{
  "downsampling_factor": 8,
  "encoder_depths": [3, 4, 6, 3],
  "encoder_kernel_size": 3,
  "loss": "mse",
  "latent_channels": 16,
  "decoder_activation": "silu",
  "decoder_attention": false,
  "decay_fraction": 0.4,
  "weight_decay": 0.4,
  "adamw_weight_decay_other_params": 0
}
Rows from block 5 of the encoder, named by matrix and row number. Each number is 128 + 24 x the weight over the matrix's rms, rounded and kept within 0 to 255. All counts start at 0.
# convs2: project pointwise conv (encoder.blocks.5.convs.2.weight, 64x192x1x1), inputs 96-191
convs2.0 [132 142 173 176  80  95 132  95 155 135 123 109 146 169 132 132 138 126 145 123 133 110 133 114  89 119 144 159 167 146 173 122 143 147 109 102 151  91 118 113 172  91 133 157 129  95 104 163 118 142 107 126 130 152 122 151 110 166 139  88  92 122 168 133 225  65 129 135 126 143 139 109 167  94 124 157 128 124  92 121 135 132 153 116 110 121 138 137 119 119 131 169 142 117 146 135]
convs2.1 [158 165 159  85 145 119  88 112  87 125 130 127 104 146 107 110 140 138 140  99 204  73 126  98 129  99 106 109 128 109 154 127 115 139 110 111 147 159 101 118 159 141 100 164 144 101 116 124 118 151 168 127 119 166 135 145 127  74 107 121 154 181  71 105 102 111  99 123 111 138 135 142 117  97 134 191 140  88 125 140 163 126 134 136 130 120 130 147 193 140  64 108 162  85 136 133]
convs2.2 [123 160 172 117 105 139 115 179 132 149 128 134 110  97 149 145  92 115 144 140 123  63 118 117 136 165 125 112 114 154  98 115 114  55 103 105 117 121 125 146 110  86 159 113 167 127 143 148 140 121 136 130 129 164  97 142 122 133 125 150 129 111 100  85 116 116 120 146 128 144  80 124 116 110 111 157 139 132 113 100 133 117 111 142 133 131 131 142  99 122 142 172 111 111 110 133]
convs2.3 [116 138 108 117 154 134 142 151 153 144 126 118 117 126 130 140 126 111 117 138  99 140 121 148 102 123 125 118 144  49 125 155 111 109 117 124 132 101 127  82 148 168 108 119 157 125 117 114 136 147 146 137 153 115  95 160 120 119 137  85 151 122 143 119 145  88 143 110 118 132 124 114 139 118 156 115 127 152 107 113 134 119  78 149 112 150 155 128 128 177 101 106 120 146  82 131]
convs2.4 [130 125 103 111 134 101 117 149 138 145 142 158 129 119 107 130  72 127 124 148 122 109 121 112 101 127 119 154 145 145 115  64  97  99 107  79 122 130 104 144 101 168 125 127 146 116 132 142 125 146 135 143 103 108 132 126 132 177 112 122 201 155 132 158 149 124 144 126 129 162 175 143 165 167 131 100 112 165 162  93 111 183 133 118  95  95 129  91 149 127 122  87  99 170 138 108]
convs2.5 [ 96 131 109 123  77  98 152 122 119 112 140 131 131 116 143 169 147 126 108 149  96 134 139 122 101 148 130 119 103 104 156  74 185 157 166 139 143  84 133 154 113 158 106 152 119 107 141 162 143 116 132 121 114 121 145 139 139 123 171 114 127 149 123 145 156  84 101 142 140 136 153 131 100 149 187 149 128 170  60 125 144 121 144 113 150 161 160 132 100  98 121  93 137 147 119 130]
convs2.6 [158 158 131 119 141  92 158 112 120 153 129 128 129 125 127 144 145 132 149 103 195 101 122 105 149 127 108 135 154 136 161 139 134 150 142 118 129 191 124 114 173 101 102 180 149 143 100 113 135  77  93 140 122 114 115  96 138 114 113 123 173 159  99 107  61 149 148  92 136 149 151 125 144 118  96 134 126  82 133 131 156 128 126 119  91 138 159 152 113 145 128 115 122 140 112  93]
convs2.7 [119 125 150 116 163 136 146 104 146 143 145 104 114 150 147  95 134 113 147 160 120 104 148 135 153 164 122 121 105 143  79 175 105 173 128 151 122  94 146 130 107 103 131 107 116 127 164 139 154 131 120 157 102 126 101 109 143 154 130  86  90 118 172 126 108 116 151 139 142 120  96 134 111  95 134 101 118 151  80 136 127  97 144 128 107 138 113 113 120 129 124 156 108 133 163 114]
convs2.8 [101 135 120 193 147 106 140 152 145 138 125 131  90 135 156  86 158 106 130 103 178 144 136 136 149 109 123 146 148 167 111 138 118 126 138 147 111 147 134 109 208  79  96 129 151 117  99  77 110 130 143 123 108 105 157 141 125 161  91 117 168  99  82 136 155 109 137 138 139 135 135 121 177 105 137  94 135 106 141 124 135 114 150 150  90 135 141 146  51 147  99 113 147 110 117 117]
convs2.9 [118 108 119  89 151 127 129 149 130 112 100 114  32 117 147 150 155 164 139 119  68 153  86 124 167 130 127 120 138 107  84 101 128 135 161 168 145 156 149 118 160 140 138 107 136 115 136  84 114 140 108 135  97  86 153 120 137 158 136 172 150 144 144 145 143 102 146 139 136 117 151 170 121 134 116  90 103 156 159 147 112 154 110 136 142 129 173  94  99 154 161 111 143 165 118 120]
convs2.10 [153 136 113 116  89 103  83 149 135 134 139 127 111 127 158 138 124 125 161 121 102  95 114 104 131 109 115 135 175 104 118 119 146 119 126 137 131 105 133 146 129  80 154 137 128 132 166  57 135 153 127 127 204 127  66 107 130 150 106 141 109 150 123 101 123 118 123 134 139 138 117 129 126 106  93 123 112  82 140 125 129 142 108  95 112  86 140 118 149 129  89 175 133 127 125 107]
convs2.11 [120 145 138 161 146 106 178 104 123 118 146 151  85  87 106 106 103 120 181 173 141 112 122 146 150  88 150 139 112  87 118  65 132 123 116 142 109 179 124 120 121  94 106 164 140 147 105 162 136  77 102 139 110 148 117 142 127 149 135  80 146 176 147 128  85 141 120 101 105 132 176  80 159 148 126 109 121 111 150 148 154 126 106 141 125 104 113 115 156 123 113 135 115 131 142 118]
convs2.12 [130  85 150 172 121 188  92  97 116 127 117  99  70 100  99 138 137 125 117 110 132 143  85 110 154 152 119 120 102 112 154 128  95 213 150 129 127 203 133 171 126 132 111 154 112 134 132 147 106 100 165 133 112 110 130 139  86 120  93 152 113 113  90  97 128 119 138 137 133 117 151 113 140 132 110 102 133 145 105 109 124 127 111 119 142 110  96  89 143 108 121 123 124 127 121 139]
convs2.13 [181 129 169 116  83 128  94 114 140 152 124  84 147 131 125 175  88 121 101 103 121 117 102 114 149  90 131 137 126 118 103 108  87 152 112 102 142 101 120 153 128 123 148 122 121 126 130  81 124 120 152 137 165 112 115 132 143  94 141 147 142 124 125 103 124 140 121 138 144 123 110 123 146 118 116 146 113 136 161  87 116 109  70 139 136 137 107 110 155 128 153 183 138 104  69 146]
convs2.14 [131 102 119 211 136 133 124 111 107 131 148 135  98 136 133 141  98 152 107 100 167 106 147 101 113 107 101 163 148 145 145  83 145 117 138 137 133 150 127 164 133 151 151 146 131 146 110 181 128  35 162 100 116 111 158 117 148 116 119 118 103  86 158 119 115 148 164 110 102 110 138  83 109 132 159 129 124 105 159 127 111 107 182 151 129 128 134 136 121 141 134 151 144 135 132 130]
convs2.15 [143 102 133 143 120 117 141 114 131 136 149 134 125 115 141 167 100 166 104 131 132 161 139 163 141 127 102 121 137 129 112 147 104 152 162  82 116 150 132 139 104 104 105 124 134 147 119 116 135 149 109 125 138 124 131 109 110  98 115  64 125  95 205 114 111 139 139 131 132 127 183 102  88 129 150  88 119 131 118 146 102 152 130 121 135 153 157 133  92 128 140  88 181 117 150  97]
convs2.16 [100 128  79  93 107  93 195 135 122 139 125 150 138  93 154 153  92 107 115 102  96 131 133 110 163 113 110 132 135 159 161  86 126 122 106  66 145 160  92 132 132 160 117 167 136 129 109 141 118 126 108 136 167 112 141 135 137 141 137  65 155 126 179 134 127 121 146  93 102 108 150 108 129 142 113 114 137 145 107 126 175 110 132 140 127 135 128 145 135 142 132 146 164 130 150 128]
convs2.17 [163 200 155 154  87 171 146 112 124 142 129 148  71 133 130 132 107  92 161 115 147 125 149 113  91 170 106 103 163 102 104 120 106  86 114 109 161 121 173  99 142 103 120 108 116  96 110 120 142 102 150 126 116 109 112  76 129 162 181 174 134 149  70  99 130  81 142 115 135  98 142  87 153 170  70 152 113 112 137 120 132 112 147 156 144 119 147 110 105 140 159 126  94 119 124 149]
convs2.18 [ 90 123  95 145 132 131 125 116  98 157 119 123 109 120 134 118  61 107 166 103 128 121 117 130 141 177 133 141 124 122  69 109 106 144 133 157 131 130 122  64  63 165  99 118 150 123 141  84 133 104 183 138 112 105 144 157 139 132 116 131 153 130 124 152 102  84 135 151 135 119 148 126 125 100  78 114 146  83 126 106 152 140  89 131 120 177 136 139 111 114 138  90 144 116 130 111]
convs2.19 [ 94 132 121 128 120 127 141 104 135 105 135 134 174 105 125 145 108 122 109 101 133 122 113 139 120 100 124 114 119 187 140  86 117 154 128  73 164 153 110  73 136 163 151 102 130 102 120 105 134 105 153 130  87 128 101 119 156 100 124 138 114  99  93  81 104 126 143 121 147 122 130 127 168 163 156 144 115 137 162 134 164 132  65 124 117 104 125  66 194 103 141  81 102 130 176 135]
convs2.20 [105 163 138 114 133 120  71 103 110 120 151 155  93 123 130 131 127 113 171  87  57 158 115 125 113  99 133 108 139  42 101 168 138 153 118 111 154  87 133  76 135 172 113 131 159 110 101 138 127 155 115 103 163 121 131 146 132 185 131 121 166 116 123 117 132  86  90 147 111 135 145 118 138 107 136 127 144 132 113 153 134 125  61 112 139 123 153 146 151 125 115 115 138 113 126 126]
convs2.21 [181  98 147 100 133 138 117 126 139 129 137 116 159 117 130 200 115 117 167 136 116 115 123 114 125 139 127 133 127 126 160 124 148 124 131 149 135 144 174 123 125 123 142 143 134 143 126 106 127 106 108  90 129 157 184 157 134 159 136 102 109  91 113 103 142 140 122 108 128 142 155  99 134 136 152 139 133 128 137 111 108 136 186 115 137 151 141 130 129  97 126 140 133 137 147 164]
convs2.22 [145 139 105 137 114 116 147 161  95 159 123 158 146 130 124 137 113 144 138 165 120 182 134 130 136 138 142 162 134 133 118 111 115 108 128  74 134 150 101 160 125 168 134 107 129 128 121 100 129  98 136 110 181 125 150 132 136 162 124 139  85  91 162 160 136 147 133 142 115 120 146 134 104 119 106  72 126 120 185 120 136 144  70 137 120  93 138 140 115 137 118 135 120 151 127 140]
convs2.23 [122 142 114 145 122 142 150 125 100 112 132 121 110 135 132 120 164 115 113 131 133 150 141 114 143 171 121 138  75 114  53 221 107 152 116 139 146 127 111 143  96  95 112 171 140 113 140  70 126 172 111 123 134 135 123 133 130 108 145 161 146 146 115  77 142 117 137 107 110 107  74  92 109 120  96 143 121 121  95 135 121 107 152 105 172 132  79 124 132 107 108 104 172  89 124 134]
convs2.24 [111 150 171 101  94 144 122 132 146 128 126 139 137 116 108  92  63 160 183 136 136 119 123 142 132  87 129 122 125 130 109  82 115  85 126 117 128 141 108 133 137 125 129 101 124 154  93 123 115  92  99 110 147 116 122 115 121 114 166 166 169 153  83 146 148 138 116 148 127 133 132 125 150 176 114 162 129 136 158 120 141 118 122 137  95 128 123 157 119 137 127 150 128 115 120 106]
convs2.25 [119 101 153 160 138 111 126 127 127 122 144 107  52 176 118 141 182  74 151 108 125 139 129  95 153 126 128 117 144 117 111 134 112 188 142 142 105 126 141  96 130 112 108 122 152 130 133 116 153 134 139 116  79  99 119 127 124 108 165 135 161 108 139 113  97 142 114 147 140 133 119 102 123  87 118 122 118 173  82 138 120 157 134 144 128 166 130 125  82 119 141 144 102 120 139 135]
convs2.26 [113 151 109 110  65 106  82 166 130 132 129 154 127 134 129  94 136 121 141  94 166 110 143 121  80 180 139 148 151 164 173 110 126 128 117 106 132 159 119 168 120  98 173 114 132 105 115  84 134 130 124 139 116 158 129 147 138 110 120 102 112 138 127 100 138 111 132 119 122 105 112 103 137 126 116 142 142 122 160 117  63 122 114 142 142 132 112 120 119 118 120 181 118 143 107 141]
convs2.27 [ 92  93 120 158 122 139 142  91 141 150 113 126  95 142 122 182 131 170 126 148 151 114 129 152 118 112 114 110 114 101 156  96 148 166 132 136 139 136  89 102 124 104 158 155 141  99 120 203 121 112 171 136 116 148 125 113 123 128 131 115 181 132 126 136 130  86 124 159 119 128 123 145  98 147 121 151 115 102  88 147 111 103 178 140 174 146 118 102 104 113 118 162 150 139 157 144]
convs2.28 [137 144 107 128 127  76 109 134 127 176 116 118  81 118 169 112 109 143 177 109 139 122 103 120 109 106 101 143 139  41 171 115 145 139 124 108 113 126 128 145 100  83  93 143  98  92 114 123 125  78 164 116 138 139 131 126  92 147 115 112 178 104 154 104 107  85 127 117 129 133 134 120 129  81 183 161 150  66 125 132 120 115 121 112 128 110  96 113 146 154 100 168 113 121 147 140]
convs2.29 [120 127 143 143 124 163 118 128 129 124 151 113 104 134 107  98 134 121  98 146 129 137 115 152  97 110 122 125 111 135 116 154 129 133 140 152 118  63 134  95 108 134 113 121 185 146 105 134 120 184 105 131 161 164 129 125 116 131 134 180 158 181 122 133 124 124 116 129 116 142  84 120 132 115  91 132 142 144 106 141 150 134 139 127 118 143 144 160  92 162 108  79  81 132  94  97]
convs2.30 [158  85 148 161 151 113 136 113 152 114 149 147 158 147 115  89 120 114 156 131 170 113 139 136 171 156 132 112 112 118 119 101 129 167 143 139 162 123 150 142 132 150 124 154 186 133 142 130 143 100 158 140 101 139 132 115 147 204 106 143 122 128 116  85 155 148 150 106 131 134  84 103 100  85  89 106 132 152 118 149 154 110 151 123 110 128 124  63 102 148  98 122 120 133 114 136]
convs2.31 [152  95  68 133 139 121 140 124 100  88 125 124 100 141 117 122 117 124 124 108 152 109 100 154 155 127 136  98 111 131  88  85 133 125 106 129 140 211 137 144 153 123 152 112 142 114 111 165 150  60 113 137 100 119 146 147 141 134 117 147 149 143 123 146 135  95 115 146 133 126 130 143  93 128 138 103 126 136 148 118 103 120 118 152 115 115 127 108 118 102 164  99 113 150  94 132]
convs2.32 [118 115 120 111 120 136 132 132 117 130 119 145 150 133 141 167 116 123 107 131 103 106 101 128 124 116 121 136 106  89 187  85 169 164 141  96 135 104 129 105 109 100 127 138 145 109 121 154 134  91 144 131 110 162 146 115 125 138 141 138 154 146 136 137 182 114 130 154 131 119 110 148 123 127 135 182 146 149 115  98 152 122 114 155 137 129 127 111 112 100 176 149  90 133 142 146]
convs2.33 [128 119 124 134 126 177 120 146 132 121 131 100  80 140  88  81 138 127 158 128 139 159 146 126 106 127 139 135 143 164 100 116 103 128 133 148 108  94 163 162 112 163 143  90 141 111 154  96 110 128 146 123 129 106 119 148 142 106 137 172  98  92 135 155 132 158 117 118 133 131  65 178 128 147 113  91 118 126 111 139 134 117 107 135 119  96 113 138 127 103 135 143 103 147 128 111]
convs2.34 [140 157 152  64 136  84  86 123 130 142 121 118 135 131  86 149 136 144 161  88 156  85 162 148  98 111 109 155 152  59 132 109 127  74 129  85 124 132 148 107 165 119 100 120 126 143 102 180 120 122  97 140 159 175  98  97 140 141 121 109 160 163 116 124 140 147 138 142 130 126 120  99 148 137 161 167 114 139 137 142 133 117 166 121 127 123 107 120  95 135 139 120 118 127 111 119]
convs2.35 [119 171  61 155 125 129 119  84 104 139 137 119 164 169 100 130 114 134 137 156 141 156 153 133  96 146 126 103 129 178 129 156 144 141 125  91 149 112 134  91 138 141 131 120  98 141 159 128 132  85 108 122 155 139 125 153 121  77  83 142  78 107 120 118  88 162 134 125 119 103 165 130 144 109 133  94 106 117 116 135 173 150  91 123 145 110 146  98 161  82 151 149 121 148 125 115]
convs2.36 [112 132 147 133 134 126  99 113 158 152 121 104  79 132 116  80 179 118 102  96 143 150 111 130 118  95 133 135  88  72 153 137 121 102 135  65 142 122 111 159 158 153 103 142 133 133 152 169 117 157 120 113 163 164 121  82 105 149 107 126 160 156  79 177  88 106 152 149 147 136 216 145 155 110 141 154 131 109 112 107 126 133  82 125 129 135 174  72  85 152 149 125  96 154 147  84]
convs2.37 [166 108 100 174 110 114 107 173 123 146 116 110  55 156 111 142 141 149 143 139 140 134 149 133  98 145 105 148 114 149 144  93 104 161 122 142 116 113 114 148  93 137 132 126 102 142 124 121 147 131 142 108  99 104 115 133 147 161  92 139 113 133 129 157 116 154 137 130 145 126 131 137 128 112 110  58 116 117 104 114 112 121  80 154  91  93 128 148 130 135 139 147 125 167 106 103]
convs2.38 [ 96 146 161 117  95 133 116 143 144 120 131 142 151 131 146 143 128 144  92 131 108 137 139 141 184 124 123 109 131 114  72 104  91 120 127 150 131 152 114 132  71 104 115 132 133 126 112  91 130 179 168 144 177 123 133 118 126 189 133 193 145 135 138 105 139  99  90 119 123 121  99 114 151 132  80  99 136 148 141 138 121 117  97  84 122 146 148  99 115  79 149 126 165 129 123  99]
convs2.39 [165 124  87 126 154 132 167 161 123 127 125 132  95 164  97 131 180  99 153 115 145 106  77 135 143  98 138  95 151 117  79 139 108 139 113 141 140 144 180 155 115  93 107 163 153 138 146 161 141 141 127 145 188 152 110 152 153 114 128 131  79  96 168 126 112 130 100 136 117 154 163 177 117 114  81  89 114 145 150 121 143 129 109 109 123 108  85 140 145 121 127 152  83 113 183 126]
convs2.40 [123 163 189 108 119 139 170 117 126 103 116 132 105 147 107 112 127 134 139 188 104 147 102 117 157 123 112 128 145 145 125  86 129 146 150 140 144 129 104 144 126 105 109 150 105 149 137  94 118 121 103 153 138 133 122 118 144 118 123 160  60 134 170 170 166 143 144 132 143 129 170 163 140 147 151  99 128 138 146 109 193 150 130 133 123 103 102 164 151 170 100 104 159 182 119 123]
convs2.41 [ 89 130 162  90 134  81 116 134 108 127 140 116  99 111  88 102 134 148 142 168 119 157 102 137 118 134 137 145 136 136 150 179 105 108 129 113 131 107 126 120  93 157  74 143 143 143 154 161 125 151 105 142 179 118 128 125 118 109 124 121 119 186 141 131 157 177 149 139 139 140 115 115 172 140 115 130 126 135 118 143 142 134 118  97  79 134 130 124 115 114 134 106 147 129 158 130]
convs2.42 [111 181 129 101 125 111 134  93 141 178 129  80 129 172 124 133 109  82 141 142  90 120 124 110 107 163 145 119 159 123 119 134 137 117 124 118 124 136 148 175 116 132 126  95 125 120 107 144 124 120 141 121 127  87  89 131 129 115  99 150 119 164 108 122 156 149  91 148 114 100 121 111 179  92 121 122 125 155 125 100 132  79 117 145 126 133 134 138 126 131 138 114 101  78 136 121]
convs2.43 [188 118 100 159 111 150 153 153 135 142 125 160 108 145 130 125 117 104 139 137  87 114 114 121 137 118 165 111 134 131 156 184  95 125 121 108 142  94 147 134 103 135 148  91 133 105 134 116 119 136 130 137 119 136 173 134 129 137 165 187  91 143 145 101 146 112 131 139 141 126 180 100 114 122 131 126 149 113 162 119  87 169 192 134 135 111  86 143 187 164 116 169 131 164 143 145]
convs2.44 [103 123 128  88 137  92 162 120 117 145 141 136 151 200 126 136 130 105 128 168 153 187 171 117 127  98  89 162 128  90  92 162 127 113 114 153 131 177 124 134 137  84  93 106 116 160 151 106 143 136 165 120 181 128 134 123 132  32 101 118 119 117 168 123  99 169 134 132 140 122  80 156 137  90 127 138 113 155 116 130 150  83 138 101 107 102 138 131 132  95 158 130 122 134 128 105]
convs2.45 [154 138 119 108  63 153 110 176 137 130 118 136 157 126  94 108 102 159 116 150 128 115 131 139 149 166 106  94 140 150 114 143 104 132 127 107 171 100 123 158  70 100 153 103 102 141 112 111 127 157 160 127 196 134 120 126 132 126 115 138 140 100  97  90 146 117 129 146 135 121  67 126 130 114 120 127 129 172  97 128 132 106  85 147 136 122  92  98 173 134 145 105 109 138 121 158]
convs2.46 [ 98 109 123 141 139 125 121 118 139 108 128 152 143 152 144 122 154 113 159  99 161 155 125 118 155 145 123 123 150 107 173 137  98  98 130  93 141 113 119 107 124 146 178 125 114 153 138 128 125 125 147 127 134  99 127 101 118  98 141 116  58 127 171 135 111 123 129 159 157 144 130 116 115 120 119  75 129 141 168 131 158 129 108 108 138 100 127 139 166 106 137 168 176 144 125 108]
convs2.47 [148 147 134 157  64 146 130 150 123  91 130 139 194  64 102 113  68 127 142 132 126 114 151 128 142 101 113 144 105  95 147 152 143 137  79 113 155 153 104 168 156 188  80 117 132 155 109 103 148 119  95 145 163  94  96 110 138 121  82  69 133 116 129 139 138 134 102 149 122 127 107 148 112 139 166 126 139 144 147 134 132 129 141 112  72 120 116 103 148 105 105 156 137 157 152 112]
convs2.48 [122 125  85 147 120  72  93 168 146 111 141 122 108 101 105 161 179 154  83 135 124 113 107 160 108 158 142 144 111 148 132 153  98 108 115 135 136 118  98 162 136 108 142 190 103 142 158  88 154 137 109 108 138 136 117 116 161 156 123 108 134 156  81 150 115 154 117 128 137 135 110 127 123 106 141 140 111 125  74 118 130 132 169 129 131 127 115  94 167 170 112  82  74 104 103 154]
convs2.49 [155 152 142 140 123 178  95 162 126 148 130 107  63 105 135  99  97 101 161 120 105 120 133 133  96 168 145 131 111 135 122 180 112  99 109 139 119  35 119 170  60 128 126 125 131 110 136 137 143 187 144 143  93 116 119 144 131 129 129 130 122 142 148 129 141 135 126 108 130 127 140 140 131 158  85 149 124  83  71 127 126  97 145  99 112 111  82 146 160 136 102 133 140 133  99 105]
convs2.50 [141 180 110 166  90 130 142 179 146 125 140 172 126  98  92 195  84  82  85 122 139 132 165 146  82 153 155 111 112 117 133  74 137  88 100  61 145 114 102 173 135 119 133  95 150 138 115 145 128  88 108 142  83 125 102 122 117 118 117 142 117 143 150 143 118  90 136 132 116 158 199 166 109 139 120 155 121 101 181 153 133 166  71 130 133 122 114 126 219 110  89  98 146 155 108 148]
convs2.51 [ 99 148 124 120 133 156 119 177 144 162 127 119 126  79  98  91 119 151 131 111 127 158 117 142 122 117 105 171 131 124 121 127 151  88 116 130 126  84  89 110  95 135 140 134  94 124  93 130 116 104 160 156 175 123 118 147  97 165 148 102 127  87 110 101 130 136 151 120 122 139 134 139 142 150 145 119 138 125  71 129 124 118  64 107  84 129 139 132  78 121 134 129 137 135  91 117]
convs2.52 [104 129  99 113 105 160 131 125 147 140 126  93  98  92 129 139 107 120 152 153 163 107 139 117 135 171 127 123 107 137 100 144 104 133 104 128 133  95 160 133 100 125 120 138 151 123 118 135 129 141 200 142 180 102 115 135 129 141 138 152 171 154  87 125 141 100 126 131 151 129  82 113 122 140 116 112 114 138  81 118  85 120 131 104 152 131 111 128 135 103 112  99 136 117  91 105]
convs2.53 [115 114  90  86 135 137 105 104 116 149 112 105  76  77 127 126  91 136 169 117 126 100 133 113 123 130 100 129 148  82 182 109 141 109 114 122 104 154 142 108 148 102 117 125 156 183 142 136 121 122 132 118 135 125 118 116 132 178 129 124 182 155  95 125 131 163 157  96 122 129 165 124 139 112 184 183 127 121 144 121 127 120 180 134 106 121  76 155 109 134 121 107 108 135 141 103]
convs2.54 [105 125 123 141 103 149 184 135 105 118 107 106 178 140 153 134 121 130 139 141 134 118 107 131 153 135 115 146 135 168 176 166 141 101 124  52 101  94 157 122  69 108 189 109  74 133 147 134 112 131 107 129 152 195 139 147 150 142 126 121 142 116 106 114 160 150  84 142 124 123  78 119 103 149 172 175 121 137 123  90 145 106 135 120 175 137 126 154 116 137 106 136 130 140 134 143]
convs2.55 [163 134 104 108 134 125  84 145 100 153 118 100 100 137  97  97 165 149 107  94 134 153 143 123 109 169 138 143 117 122 100  76 132 115 102 135 122 122 131 153 169 122 103 114 138 141 157 125 142 138 122 132 168  94 127 155 145 131 107 124 188 100 167 138 105 120  95 137 151 111 127 142 143 149 127 150 134  84 144 118 136 122  96 118 115 136 107 134 113 109 108  88 103  87 115 119]
convs2.56 [161 146 132 129 101 124 111 141 133 160 125 151 159 149 145 147 146 160 146 122 158 131 130 148 150  88 132 131 133 139 142  72 113 142 117 123 109 211 127 138 170 137 152 111 131 112  88 138 124  85 127 120 119 126  98 138 127 145 132 142 126 126  95 113 115 125 143 123 124 126 181 129 124 141 123 110 130  95 201 123 119 154 140 134 143  99 122 131 130 141 137 159 132 136 134 172]
convs2.57 [ 89 127 128 119 127 113 112 132 153  83 118 126 140 133 157 115 146 150 172 102 116 158 162 104  74 130 135 113 105 112 149 196  99 112 145 119 125  34 145 103 103 117  77 125 128 140  91  88 124 177 112 124 128 173 136 127 133 159 104 117 122 162 119 139 174  92 142 126 114 130 146 133 124 136 114 159 123 150 101 137 112 125 143 144 106 139 134  83 144 118 120 137 128 117 122 149]
convs2.58 [132 110 125 159 125 162 157 144 126 119 131 111 145 161 125 109 191 154  97 139 157 168 124 141 129 125 125 121  98 133  69 146 131 162 105 141 122 174 124 157 168 171 107 142 166 138 123 120 130 133 120 149 178 142 122 126 113 138 123 145 105 119 108 146 134 160 145 131 119 121 128 145 131 117  97 121 136 115 150 127 125 143 138  94 146 142 104 108 138 159  85 148 120 147 159 129]
convs2.59 [160 139 169 118 145 103 145 100 136 146 112 141 109 141 148 127 138 141 169 139 151 141  93 118 170  64 117 149 157 124 159 133 149 123 100 127 111 157 134 141 129 129 125 102 191  99 122 125 139 139 171 107  97 164 145 134 115  87 124  94 137 139 123 146 115 125 118 128 128 121  86 106 102 154 140 124 123 127 108 138 118 152 107 121  89 143 142 105 152 113 120 103 111 127 149 116]
convs2.60 [139  43 140 135 134 142 111 113 130 111 129 108 153 140 134 165 143 116  63 162 123 175 120 112 136 115 124 128 122 104 121 144 158 140 137 126 123 123 142 105  91 177 113 133 162 114 162 146 129 190 154 121 142 145 149 169 135 129 165  97  76 134 154 145  95 123 130 140 140 130 132 115 128 143 110 136 134 127 131 128 127 125 134 108 133 144 135 121 173 123 127  96 125 135 138 130]
convs2.61 [132 160 131 150 129  98 102 125 124 138 130 125 162 146 160  94 168 148 100 116  99 105 164 138  74 111 117 127  94 112 158 159 122 159 129 149 133  66 136 128 130 112  94 148 156 123 117  88 128  96 126  94 126 146 127 152 108 158 120 106 131 143 107  97 126  96 138 143 129 127 115 129 115 127 111 119 141  82 115 148 137 123 178 131 160 141 125 154 131 111 118 151 131  80 140 136]
convs2.62 [152 132 162  97 125 118 119 106 128 122 121 146 126 182  89 119 129 123 109 155 195 194 123 147 127  99 130 124 145 113 102 124  80 185 124 126 146 146 171 165 120 118 143 146 132 126 116 130 136 122 170 132 182 101 152 160 117 154 129 146  84 130 170 149 134 101 161 109 123 142 142 126 138 177 129  84 124 165 131 139 139 165 144 105 139 129 130 124 162 142 109 125 121 134 139 107]
convs2.63 [131 114 131 147 136 120 119 146 139 132 126 135 116 166  95 125 158 101 139 104 154 112 155 108 132 117 122 146 160  91 165 167 143 117 115 158 128 118 126 125 141  89  80 113 112 162 124 114 124 128  90 128  99 152 149 143 131 154 120  82 139 127 145 101  87 175 133 129 131 133 140 101 140  77 123 171 121 127 111 136 127 130 164 129  83 138 110 127  91 154  91 130 100 137  99 124]